From a checkpoint of a small multi-label image tagger.
Model: 10.9M parameters, 32-pixel images, depths [3, 4, 6, 3], widths [64, 128, 256, 512].
Training: soap at rate 0.0028, batches of 128.
Rows from block 11 of a small multi-label image tagger, named by matrix and row number. Rows with one number belong to one channel. Each number is 128 + 32 x the weight over its row's rms, rounded and kept within 0 to 255. All counts start at 0. Numbers have three digits each. After the name is the row's rms in percent of the matrix's.
After each channel's rows are labels from the 100 images, of 14976, where the channel reaches its highest value: "top examples" is what is common among them. Only what is clearly more common there than usual is listed. The data: simulated fluorescence microscopy of cells.
# c3: 3x3 conv (model.blocks.11.c3.weight, 256x256x3x3, each kernel summed), inputs 208-255
# c1: pointwise conv (model.blocks.11.c1.weight, 256x256x1x1), inputs 208-255

c3.149 092:127141126169109215181098127134155093113093063099125139165126166151108148144123086113170141167120112154123173206143112186128103135054157091152163
c1.149 102:143142105187140214156131135149145143125114021116153121182110161130115157118134106105155153100123125144168187155100121195144098073105168110134162
top examples: bright spots; few cells; cells: one or two

c3.136 100:121154143160144086144110149186101147047116125104117117112118110144147106160144126177116156167138132051169104154130023175134000106117124142108123
c1.136 104:123147115176117099135125132146114142088149102094156120118138099132115113128138120183121104156111073031120122162117014152165000137133154163111144
top examples: magenta stain

c3.179 094:131160096111025107131120105111124052089111107146157122066119137118155137113104136065130167081159109115131079138138136089163166110174151161137117
c1.179 113:129177149125198102073124150110079115030121117132138154097109126158129144060155134088138128076101143149124130146109095124118128153160155089160106
top examples: ring around the nucleus

c3.178 112:128154131115121180156089137061132119090123147138114100064146180132154101126122157162101087138094084149143127043096120156130161103129133110142071
c1.178 100:137176127138108159141070108082154098168108135137127151073138166118143074168121081120097066162110136136124077101109161146088150121135137146142111
top examples: crowded; cells: ten or more

c3.14 130:148150104151130094072145134193108135141129154125000150096137128080127122144133122052127114158160116125158137133114133130112117144119145126181148
c1.14 121:121127134155154173093160140129130143115154120137026112106164161120156106127140138095157118143139141114163141131145106118143108146110119133135134
top examples: out of focus; membrane rim; few cells; cells: one or two

c3.79 100:089038132074136204160156106204143103172106148121123135137123120178101113112118154154147125093137135092191099160136131112096100149118121108114109
c1.79 091:100097155110169169176131122172143120164139142127141103104136133131097112088145177119109151110136145080124148142121141107130043163115160095138143
top examples: smooth cytoplasm; few cells; cells: one or two

c3.245 128:120134146085143180187119126140109135135113137166098136144186124134091111148097121109121108127148140090164154142059117120058128100164153095149179
c1.245 102:114120133082117153192110143103138170135092180161136124184133100135104097106121157156127135166102151105195130154000142147072161109161137098121153
top examples: long thin cells; few cells; cells: one or two; out of focus

c3.238 110:135112128129126118138177172136103000153169118172138157105115142113180123110126122200117162158141103145121152201126164109126119105160135126142128
c1.238 106:163114154159124126134194225143155050079118130135115139100106114065144148093121126183149160000167101149119130166127126124138129131202124103095196
top examples: ring around the nucleus; few cells; cells: one or two

c3.2 104:146108117137161086129126094096088095132094080145177123137138158100141118098076089125138092122168114152097108138118113222070153144109187098103105
c1.2 104:169147076152158109088134063100090101158165071096147117141153108119101107137101085123110092143167132181132099171136117177141113129096172134093098
top examples: yellow stain; ring around the nucleus

c3.220 104:105090042122079160079143148103108133081135165149179154148124122192151143093107119142061119121138131131102140120133138164095082110157131116100122
c1.220 105:151086098132139164062252116165133158000109132120133138138116139188120128168135086126082106145080113127095129130145167147095107080114138157098123
top examples: membrane rim; few cells; cells: one or two

c3.69 084:096130128112142164111121138107117143041132107149189134082169153095142047105116153129128115162170102113089140119150193105134097110153145157115105
c1.69 106:100177139109154149110091091118134137112109110155190133099144132115102127097126145163133102143112137089132120127110169108128033134140139170136111
top examples: green stain; ring around the nucleus

c3.254 087:112143169134075099191097106104136154118116097185155130105108070164064120116152115112098156170153116114166189124102176159107092128095140094090104
c1.254 092:134113098111090142153091138120122133110117169137146127124118089088100086115120086152144164142160125157129167134138140155143115153165099082000149
top examples: crowded; cells: ten or more; ring around the nucleus

c3.214 111:109127150131104152000113120120127135176143145083184139131169099125127096134140149142133150155110155142139169116108128161118146148107141147129125
c1.214 145:108152111134132150000118138088138165141147121128151141138144133146128144126132104134131138163122145106128115125134142144148141133094123134118127
top examples: dim; few cells; cells: one or two; ring around the nucleus

c3.130 096:132115126089124125090165163138105071110113123125100139165120097145135061142143108164196177172111177126083130153122134083101108122129102111125124
c1.130 099:158178120124107144125166162124140094103125108111129139172121131148126071139142089197156162169142133134086113143175123086100151130141100141191144
top examples: fragmented nuclei

c3.80 094:079186142176144167231059114139107190077100074180089125163195112191098154119128151143114135116104116166138140178140179110040085156076096137132134
c1.80 093:112151167168149148190070121150114148038073129159107165138160072164130111114130137145106161102115151125130128168141183093114105099096098140131164
top examples: dim; ring around the nucleus; cyan stain

c3.249 175:137108116132128130144167151091157130083157155196084107100152100199126098129112115122109111113141108078098131181139003024123194142111157142103091
c1.249 156:107124122147163118155143164116140120075121169161123147114145099210112116134087086103082106143141135063100103159159000021130009133076151129115081
top examples: red stain

c3.168 084:108135138146098092177164116194112125150150110096110115185161117082120091175128152102139141132089187082120135075164080089125056135147131109134100
c1.168 091:092171118136135089140178094216131097077165161122154063162120180110136160117114152129141124144127128075128112084128043050139088085085136086161082
top examples: magenta stain; ring around the nucleus

c3.38 086:136114123127148119172133128120116145028111123172171114160125184138151127113136118152145171165112108086110158157090141148135114109089145113114109
c1.38 129:132137086122148119255140127109132130072100135159132115136113137135120115128097139148143138146101102124147136171119108148123124138118126131139120
top examples: dim; few cells; cells: one or two; ring around the nucleus

c3.90 101:121181144080150114199084061135074185110130140108094094155133134127145142151063135121049131183129135166141149167147124095088134147131118078138063
c1.90 103:127159106155099141223123081176110187133117130099099159109134142140113127100148117124100175139110127120138119133132122104067120128147102076124112
top examples: out of focus; vacuoles; smooth cytoplasm

c3.185 097:140091122121118108095123155104081162117073119109247141083137109137156174088107092173174142136105129115038153137154150088106144132122139086108132
c1.185 106:128125143117115100094159186085117158120122126106175147104177150128111156092155093185155131102120118119074109143158095102130149119139142109121106
top examples: few cells; cells: one or two; membrane rim; ring around the nucleus

c3.100 105:151136157143132125078141094132119144129115114165098110171168152165114182109175168038059160101136133115130143221101128120166137118127144097087113
c1.100 109:153122148125175112085156110173109149087090130151095115172111165183109184148126059117110148087143103128131140168145143122096115164074115110071134
top examples: fibres

c3.198 088:088160151147187193115136150091104088079117113128119144123176104135156124178154108136110132133133065111107186143160085077086170065165123144132126
c1.198 092:097107182099199134111179162116137090103095137126152148123137114114163116138110075147135141134119098114102123116107091099178129104103149176102148
top examples: fragmented nuclei

c3.98 088:170082095087141125202075103126097193129194134122174115119167112183117118130155150103163164180143130155126152129076127103128162164109142112137111
c1.98 092:144087172124162094180123105136104162139208181094187099126110151118074168109131185123145080132130158108144153158120091091091141152101153091136113
top examples: cells: six to nine; vacuoles

c3.37 077:103135124167220206127150127106130097137127091125153163121160098132191124192161102194176169103137117138161050132129137085094133123096100096124035
c1.37 093:071131176161172188154145120090146110119102079142150142139152148139139142146121088176075123128121155159145107121096134100096123175048069157154089
top examples: vacuoles

c3.133 081:128100159115123080224136136119168127118096159161123130202127132111082115150086087138069149207142128124129176146133156102114202155115168138119104
c1.133 097:126091121109061129154169109101189082134076145101135149112121089153171078188095137147143172134111148096150138131187169102092122207180187117115096
top examples: yellow stain; ring around the nucleus

c3.152 081:090075134098202186142127139154121070090115150064172164106117092134082110121119133154166153121150166047064162155070105097071122121104094125142138
c1.152 101:141152100138154206118116148120161066105170185079129186128094091109083160124124076169122145095138127102106164164114119110089114121093088125175127
top examples: few cells; cells: one or two; membrane rim; vacuoles

c3.127 090:125085114107089131160093122148148153140074127173167114151078136114129099074147116144131125151125120144082100112147197148034141157117115177135139
c1.127 095:121113042120132100128102149173125101122115167155171115079064162124137115093097154082145056094122122111103164090094098149100125126159112199134162
top examples: few cells; cells: one or two; fibres; ring around the nucleus

c3.82 084:163127095143131189129124114197162087176125119122112074127141116112108145138115116153160141096126165065114191161140086086189085127124135180122076
c1.82 108:129140167143114124112102154136126114130121120127099086164137105169124109116131130150077138101129135097073162167134061048110099143158149145099133
top examples: magenta stain; ring around the nucleus

c3.244 101:190089150165139086157132082086099102132156120158094094129148088159133101125138118102093165091128093143100119170112096145093168133075089100118166
c1.244 095:216126130109142129168087142106098084169183121149111135160141111184129117120129149131110138114112132162132123000138076124146146110096113059146144
top examples: membrane rim; few cells; cells: one or two

c3.247 155:181137106129142100141161115119125110081109117121076094090090157132125123155107130126146160124087095047132126181113023180111054152125159131119109
c1.247 118:137136147125179097129145181140152167086118158132116157133134109106147117134090155110141144115117116059126130190118013000147046126101144161144102
top examples: yellow stain

c3.126 089:136167132144168049208126126109165185111140137073118142153067131138127099134137088117132152141130145160111162143110089130117164136122104098120038
c1.126 112:105127102136161123151112136093163176204146134099122102178115143086090136105150143121122132134109135142133161134136115129131141114121124117117110
top examples: fibres

c3.172 079:129077141069157142091127123154147174181113172081179125099104132113099049123130107100106154165153064141099119132155139135092153113146161101109163
c1.172 090:128049134119169093076103141101105163135113099113180113138158116144145077170107126107122143173134123092088129094117173142029100119100147139137100
top examples: vacuoles

c3.72 099:133074138118038157134142090088108198138118147153176151122087174117169180127082144164146157158162083171141114142108144155128130108139104123200169
c1.72 093:131081114119113143122120167069144129130160117141134125139081110159156082139117089120146145136159157127112175178080126159115111089136120181184138
top examples: fragmented nuclei

c3.81 140:181111112116164118139152116159136144072155141139087073129145129131127123156091167095127122112094119035139122113106006057130000128118153123117106
c1.81 131:111108129129159112130127086141163124077109140151155127120143129171154090131117142107125112148117130058114146168130006063155017116133162115163139
top examples: magenta stain; membrane rim

c3.52 137:115130130120105197145125097114076136102113139199141130132144129139108121112117167113113070121159111068107150149099157080112091136115148132133156
c1.52 116:163092089097139123095119115104132162104062134157136159121143139076153077105178126141140118167134164056115138172122139091126070110110150142149140
top examples: green stain; ring around the nucleus

c3.225 097:190119139115155123098152089105130119174164184197118051081088150046145135091119158072163127165148144143158168118108111097060146156097132111152098
c1.225 103:101127142129143136160116089134109148076120119173157000106143121069139132113088088144144155118174101121139210091123112124107097152124119132134117
top examples: smooth cytoplasm; out of focus

c3.241 127:105104093145151126127106114117124112112147149152131158120090139107148128111147119067110104166112154117143098143139160045089040140076087103137100
c1.241 136:124113105172159107117094148124144130116104140150142150099100115083164128151139108081129105125104158000154127167132226044140040106101113163137144
top examples: cyan stain; ring around the nucleus

c3.104 095:121148125156147105108088040135098171167122126137146124151213139139112057106133120118078079190116103128099157096137153147070120128119082124111119
c1.104 091:121152153191188163153120071120131146172092183134186097179162186129153116154171117111085108162166159131083135093167165122133101145094144113147121
top examples: smooth cytoplasm; few cells; cells: one or two

c3.226 075:103148094113158154091136112134114189146100113137175111110135079055125166169079125082153095119129074121140171113105131161154142117096165101137171
c1.226 094:156101091093150132080089149132134142143077150156139129000079093145131185180111123098113085058129133092140153138173092147119125100104106114154135
top examples: long thin cells

c3.92 093:158125123109161180166124109115115104083137114146112155095085112131109108110124127095115128138135150159091081140146156137220141153126077165162157
c1.92 095:137104092130160165142131165150116080108184077172141138141098113143140141085146097129091154134198092150113109178143140108201104141153087162149083
top examples: membrane rim; few cells; cells: one or two

c3.155 105:151094094151088139145153128129176159158079103127128147099145082140120102143056137162151107151103087135091162094168152092100116120133172140131188
c1.155 111:124089149099003126173154144112138130133134093115103167096156110126127140127106133124104108140125123129147128110169112139124101111154139194177145
top examples: ring around the nucleus; cells: six to nine

c3.119 124:131138126164118101094094103120101108069114134156099115094171173130142136127146114149074133168124187182117131147124106163128025101114137150147147
c1.119 088:187111093100121107143089118122129127117126191122077178145155149106137135140163150172110124148113148138080079153107073106157080102141110120110141
top examples: cyan stain; ring around the nucleus

c3.26 104:057113092152145135155160088082193106113112166094079080105109114164115117173144178149148165157112146116098110083151097154182136129165131137066123
c1.26 107:098138104132146133139154133119160110137123108168135096129118142160144130159144129080121134151117182116110108080150125116182094096191171124130084
top examples: fibres; out of focus

c3.177 102:141183125114169151105063157143145125213182135101160141128162069147140168129156155132156058130126135129126132059134139203130125179115142149111128
c1.177 109:090155085153179153150118117180119097126104142105149106116144118150113198111126240112136071106107134134105153073137090137136163192129152112121167
top examples: ring around the nucleus

c3.180 100:105145126100115143157109143114157136078107165127162150111174114134151142139166113066122119109119160109142077126114109122121129146139176144135128
c1.180 104:170145195093126152148103134110156143082122173119120181169146163132174090175183143096152156144063186125134060144113138132116142130131192073139127
top examples: ring around the nucleus

c3.200 109:098121110162164066248117090091093195069129116157155113103178119135130143128122122105117117165130133095108138165165103132124160138088157086106127
c1.200 099:097073088151120107198105097144102185058140126095113131123166117131110106147111130103111121159089161119107167151099070090115116135081131123114147
top examples: dim; few cells; cells: one or two; ring around the nucleus

c3.150 095:101113099104127132157154139142171119186089122140187092098188154121149163105087118178141148137136143103150106103107079090142166137183162138122112
c1.150 090:131128137108068158122177152130149106187122137122166138105114128160146166109097148185117126139107145082138116111131015062071160112210182083115104
top examples: red stain

c3.10 097:145075140111198172170173096129139174181201139089131100168110109180054162165045194126124098159135116154185169169110099140067137190077099143162090
c1.10 093:113113103131157181146180111115111140173157138162155087127151139132095151151129159107128139175140151185201143080145097120105122194100062151152084
top examples: ring around the nucleus

c3.138 102:095160140123125132170152112151136109108127109140104127146157102090091143088140099123076084110084120187100083099119102167100146125097149181131099
c1.138 095:127149189097175095152152065185104063141137133102133107102094143109112222127101074111097122116146098171129135090122109115117111162076126130086108
top examples: crowded; cells: ten or more; ring around the nucleus

c3.70 103:113095120074116157164123149120127156119130131198076122161133088129156172125164053195185142127088146159165054187157087160219131143134147085136160
c1.70 102:082111168092177142111187126076098178093194136132115117136159080120145127140129113155139136079150163137123104130216084130213122110121194080151151
top examples: fibres; few cells; cells: one or two

c3.211 101:106190118081157178146105077158180158114191148116141155048210137093147127159109143139173126165150145132126118131145114145117105154134139197105117
c1.211 108:157199116000118159096088086149140128121165166131127158072158152098126149169087110144159162123136173115128134145118129130088127112109118129132150
top examples: smooth cytoplasm; few cells; cells: one or two; out of focus

c3.108 106:132098102160103147118143163052118160095153153069089120135090134134118130171124064186091166138136094106114121138098144135155142123075164122104062
c1.108 103:141094087092089143126147156110148131080112153095116168131126077127133133179094102140032142133166180072107137222098166123121133099092148094087136
top examples: vacuoles

c3.197 096:108099093135075185122082125152125123128160129134181124120033118181114078100163108088102119157136131097106078127121176112179169099124115118126119
c1.197 099:123137111141063174130085156129120149150111069133156106132104174179158111119120124102188156165112124158172072119126114137126134136140130132091127
top examples: few cells; cells: one or two; out of focus; smooth cytoplasm

c3.207 098:129081108160121048158182089174106126181114106158082143109113105091120141116176112135146097240080112108138131136090113166065156104137141078127098
c1.207 098:176081131142121014143175147171122121215103139153097164153104107130100183076179095189098110195138129080121149148060132129142124109173138099089113
top examples: vacuoles; few cells; cells: one or two

c3.43 112:109162075152119165103087074105121162146127137186125110170097125139134137129086203121166158093126129123201124090087122183115136162179096162108073
c1.43 097:158129126144137111090090082071139151136086159156130150144048100092125116135099151143157105095117122109171095143093106195123098167157116178139095
top examples: fragmented nuclei

c3.183 155:172124141165146146122111145113139044125121129031135151092194104077135138141107151147119140029137097140101092162138151165192175100097029148148089
c1.183 104:180121126172166138133131151088151062094096118048114142109144067075121099177136100144140150057129107129102107146139126107167121089082050153172093
top examples: membrane rim; few cells; cells: one or two

c3.55 103:113134186162131194114101106124124109112176092103162128108139131143161126117184126089143124051124176167134204123099140129165141143120096133136125
c1.55 100:173154085164131154092129174161099130129159095141173100109118135134103133131161118098115112073181116164160116118140134075176150199153103083120088
top examples: fragmented nuclei; out of focus

c3.105 097:121103117112105148187126102122096064152161119158137139062168192166115094076119166148028118099102068154115172095117126156093119078086112175137125
c1.105 102:141100093170197126150113143123059068163129159146133093085092163181108074078058190079137139090072083155132164122072129109155148130089105154216100
top examples: vacuoles; crowded; cells: ten or more

c3.93 107:122124152148092076170162076120164184125124111116135141111127085080067140176098133136137104066101047167131145146134166143116139127100119099126171
c1.93 099:114098106148100091179145075156091212148133138133146166138135113125105122132079137158101092103145056140102094129126122122103124123104139094122187
top examples: smooth cytoplasm; few cells; cells: one or two; yellow stain

c3.203 091:120128151120140058054127177126139098187158168130106121155138149123118168147133195115162140076121100100139116128128083139124098104122128087144155
c1.203 093:084184206168155082083101150141115093086126162127088084203109139143116118114154158121111127145129147106115102137114112101131100117103087112116126
top examples: out of focus; vacuoles; ring around the nucleus

c3.112 116:114164067126077118187174159140152010155134149140129182106151151109165124092145135125126121081182113116049128068131151120118146112109104109097097
c1.112 099:139144117103108114187098117154148062191121142187164148101163090099156128123119117156134199127109127104092121113080160152147135133123127092141142
top examples: ring around the nucleus; few cells; cells: one or two

c3.199 096:097169062154120139103118117133112178099124128136154099143136122122131103144137110092105121145129153174124057129149206054164047132142071081107151
c1.199 108:149168099182143129126055144139105159116167133128114122166116154136128067088151166115122131151093175158134098125162209066198053107132106079200138
top examples: membrane rim; few cells; cells: one or two

c3.235 091:104099159121131153159156129101101135172078122179251159117159149152134152140152163136158159114143083159058122160077115090095086090154145122142135
c1.235 099:127121123134139130124142100135142137129105153135230141116156147113093164137110119000116153135147113115051119132112150064129074101098091126092151
top examples: few cells; cells: one or two; smooth cytoplasm

c3.66 096:087126122091135145120176131185126084102150121108055136089040099148166131114116166154093144111068158132119094201192121129188106095130100114117088
c1.66 096:116122122146182161100117111172166100075167113127083161097077135145131136101111145106080126110110132127102169197172125146180101185159099135130081
top examples: fibres

c3.48 092:103159126149120140129175173170088190166163154195115129110134156152109168146153079105086154156138067145119159215105104126149094119167096114077109
c1.48 094:104127151117151144128192174148139167126164145122135132054087108140149122176101097087088134157189120143167157187164102161111100093127101111111113
top examples: cyan stain; out of focus; long thin cells

c3.88 089:157151153104069145090115122098114000106151138135120128108137115136136127132142098121141154115135103096127117124149159066221126154105096159113139
c1.88 097:095148144111124137106136153075129065100124142111115101107173152130098082143147125140126123077109132088124150114181162126168134146059101128121113
top examples: membrane rim; fragmented nuclei

c3.34 096:124143162137132186166131158113110109114129128170106166140081102138077098111113056142125132105117141093138123178101121135066108090150126087105127
c1.34 109:109171118133117163132129111093123143105163080166113153172089145115072130117151083121110107094093141116084141143088157128127134078130118108121140
top examples: out of focus; bright spots; vacuoles

c3.57 143:184134130130110147136107117157117186120113116068176129119165121142105152143111100140131129155134088127143197110107174126025081145090082165100096
c1.57 106:143144174111112112132125140145115184097155096077141130120171099141071126129109106116125119142127074115110194088111144143072095126095076118092112
top examples: vacuoles; few cells; cells: one or two

c3.129 096:133143157131161116118137156081113158221130138133146156175113044138113137094122170157099140162108178140118115089110144105062137114183139126151112
c1.129 090:161172161075125055150174158049085154207141091133140147151129126173143145088124174151112139141121142157095182142164182139067098174160120109125114
top examples: membrane rim; few cells; cells: one or two

c3.124 096:179128113123152137139179164107115139189117114176037107165156132045165087129126110109104094127106180134097167129148103108153098177121197134145133
c1.124 099:103144144072105169102119171098174102140115099148054135164133121092137115118125120111114173089107117133091173169118126124103126132166118121181124
top examples: fragmented nuclei; few cells; cells: one or two

c3.77 099:173088168086115161165148081157133135149128169132110121197168146178065149155127126105015162131131119172115143131155090174156111109108081193141087
c1.77 100:167088186095153139095132070185111154093107173153164125181135119172051102097117091172067156139167112118155178115176129134126131173132129123126118
top examples: vacuoles

c3.120 104:210075149086139183107101129114111140099144100162109102113116071140136153103128163145162164158119090130111112142081086116147117134116098159072136
c1.120 095:248078129098134143119142068110099134140141121151097136176133087162156134117109119149144147144095095131130125178134143148199102083089119173095115
top examples: vacuoles

c3.194 088:141085130148148091161121165127120128091132096139083128129164142117074096106146066146126191120127166121160123127117070136122087136111073105119143
c1.194 085:098102097056099094131136096111057099082119129109127111135125089111099169158150110099079206116168086070153149148118071132195104122141152152103137
top examples: membrane rim; few cells; cells: one or two; magenta stain

c3.202 098:123088084202069255197150136133109117137152158133167101131080123143107114103065116039128087132151079170187146148172140184126133078133135143150131
c1.202 101:133134144194123249171125175099108152135105151148184138096095093129143129114098132079091078115136150169193128153137147161129152111162156148123149
top examples: out of focus; smooth cytoplasm; few cells; cells: one or two

c3.161 099:186068174061145165096155071140146079134176098160060186141139113120139151141154135143171156118139159106081069136139145072098108169141124098132139
c1.161 096:167112162114138136107122152142158091129189115114081145143121126127129144128130163158148149109163117117132129099141145113169102169115182134047154
top examples: bright spots

c3.191 082:164086141156156057135190126099100040171180151189108108142141127170089127117076153089102125106090103165102130123164114135208136106109148139078110
c1.191 102:150112168123142055146144162111109081226178112172116113124103111163190216104123122067135116110117115121129079139152080135188176194083155159105121
top examples: fibres

c3.175 111:082141110104024128107130107113158118075097128136113123171166099084118183127102187149065130118128127169125121121163111142119136146123104116107087
c1.175 112:111133127148110097052154102109187109123055088114122133207148123153119143175118074130075131148105098142151105151108154145119118164119145093078107
top examples: cells: six to nine; ring around the nucleus

c3.28 082:141119077106100141227113165099106085141099155110105122143154184129140083172107126161116128103094178130093103143108123170176127151103164120115090
c1.28 092:116147121173125174185124154097121161166151162151124155114168173089169123165118069105129143148095160143169133151089186160132079152113137140096125
top examples: smooth cytoplasm

c3.221 101:158079144127113189153177123127159104147145175110128148113142109158108144148125150127160181156151072131141149218147136124158126179114138139130063
c1.221 095:142105083121112156167146151142162112129020222141111135157106142175126177149142178135152164130114096112119105184159124111107192255130159119114066
top examples: ring around the nucleus; crowded; cells: ten or more

c3.237 088:112174148154071158111070079081162073111126112116154157109180105104127139150137084106136137136130156120099103163183150164128100129127169160137122
c1.237 092:153149137167088174121138134145156129155127151103158115114173064129095086201122123066146000168119135086087153162156136156132117085112151166096114
top examples: crowded; cells: ten or more; ring around the nucleus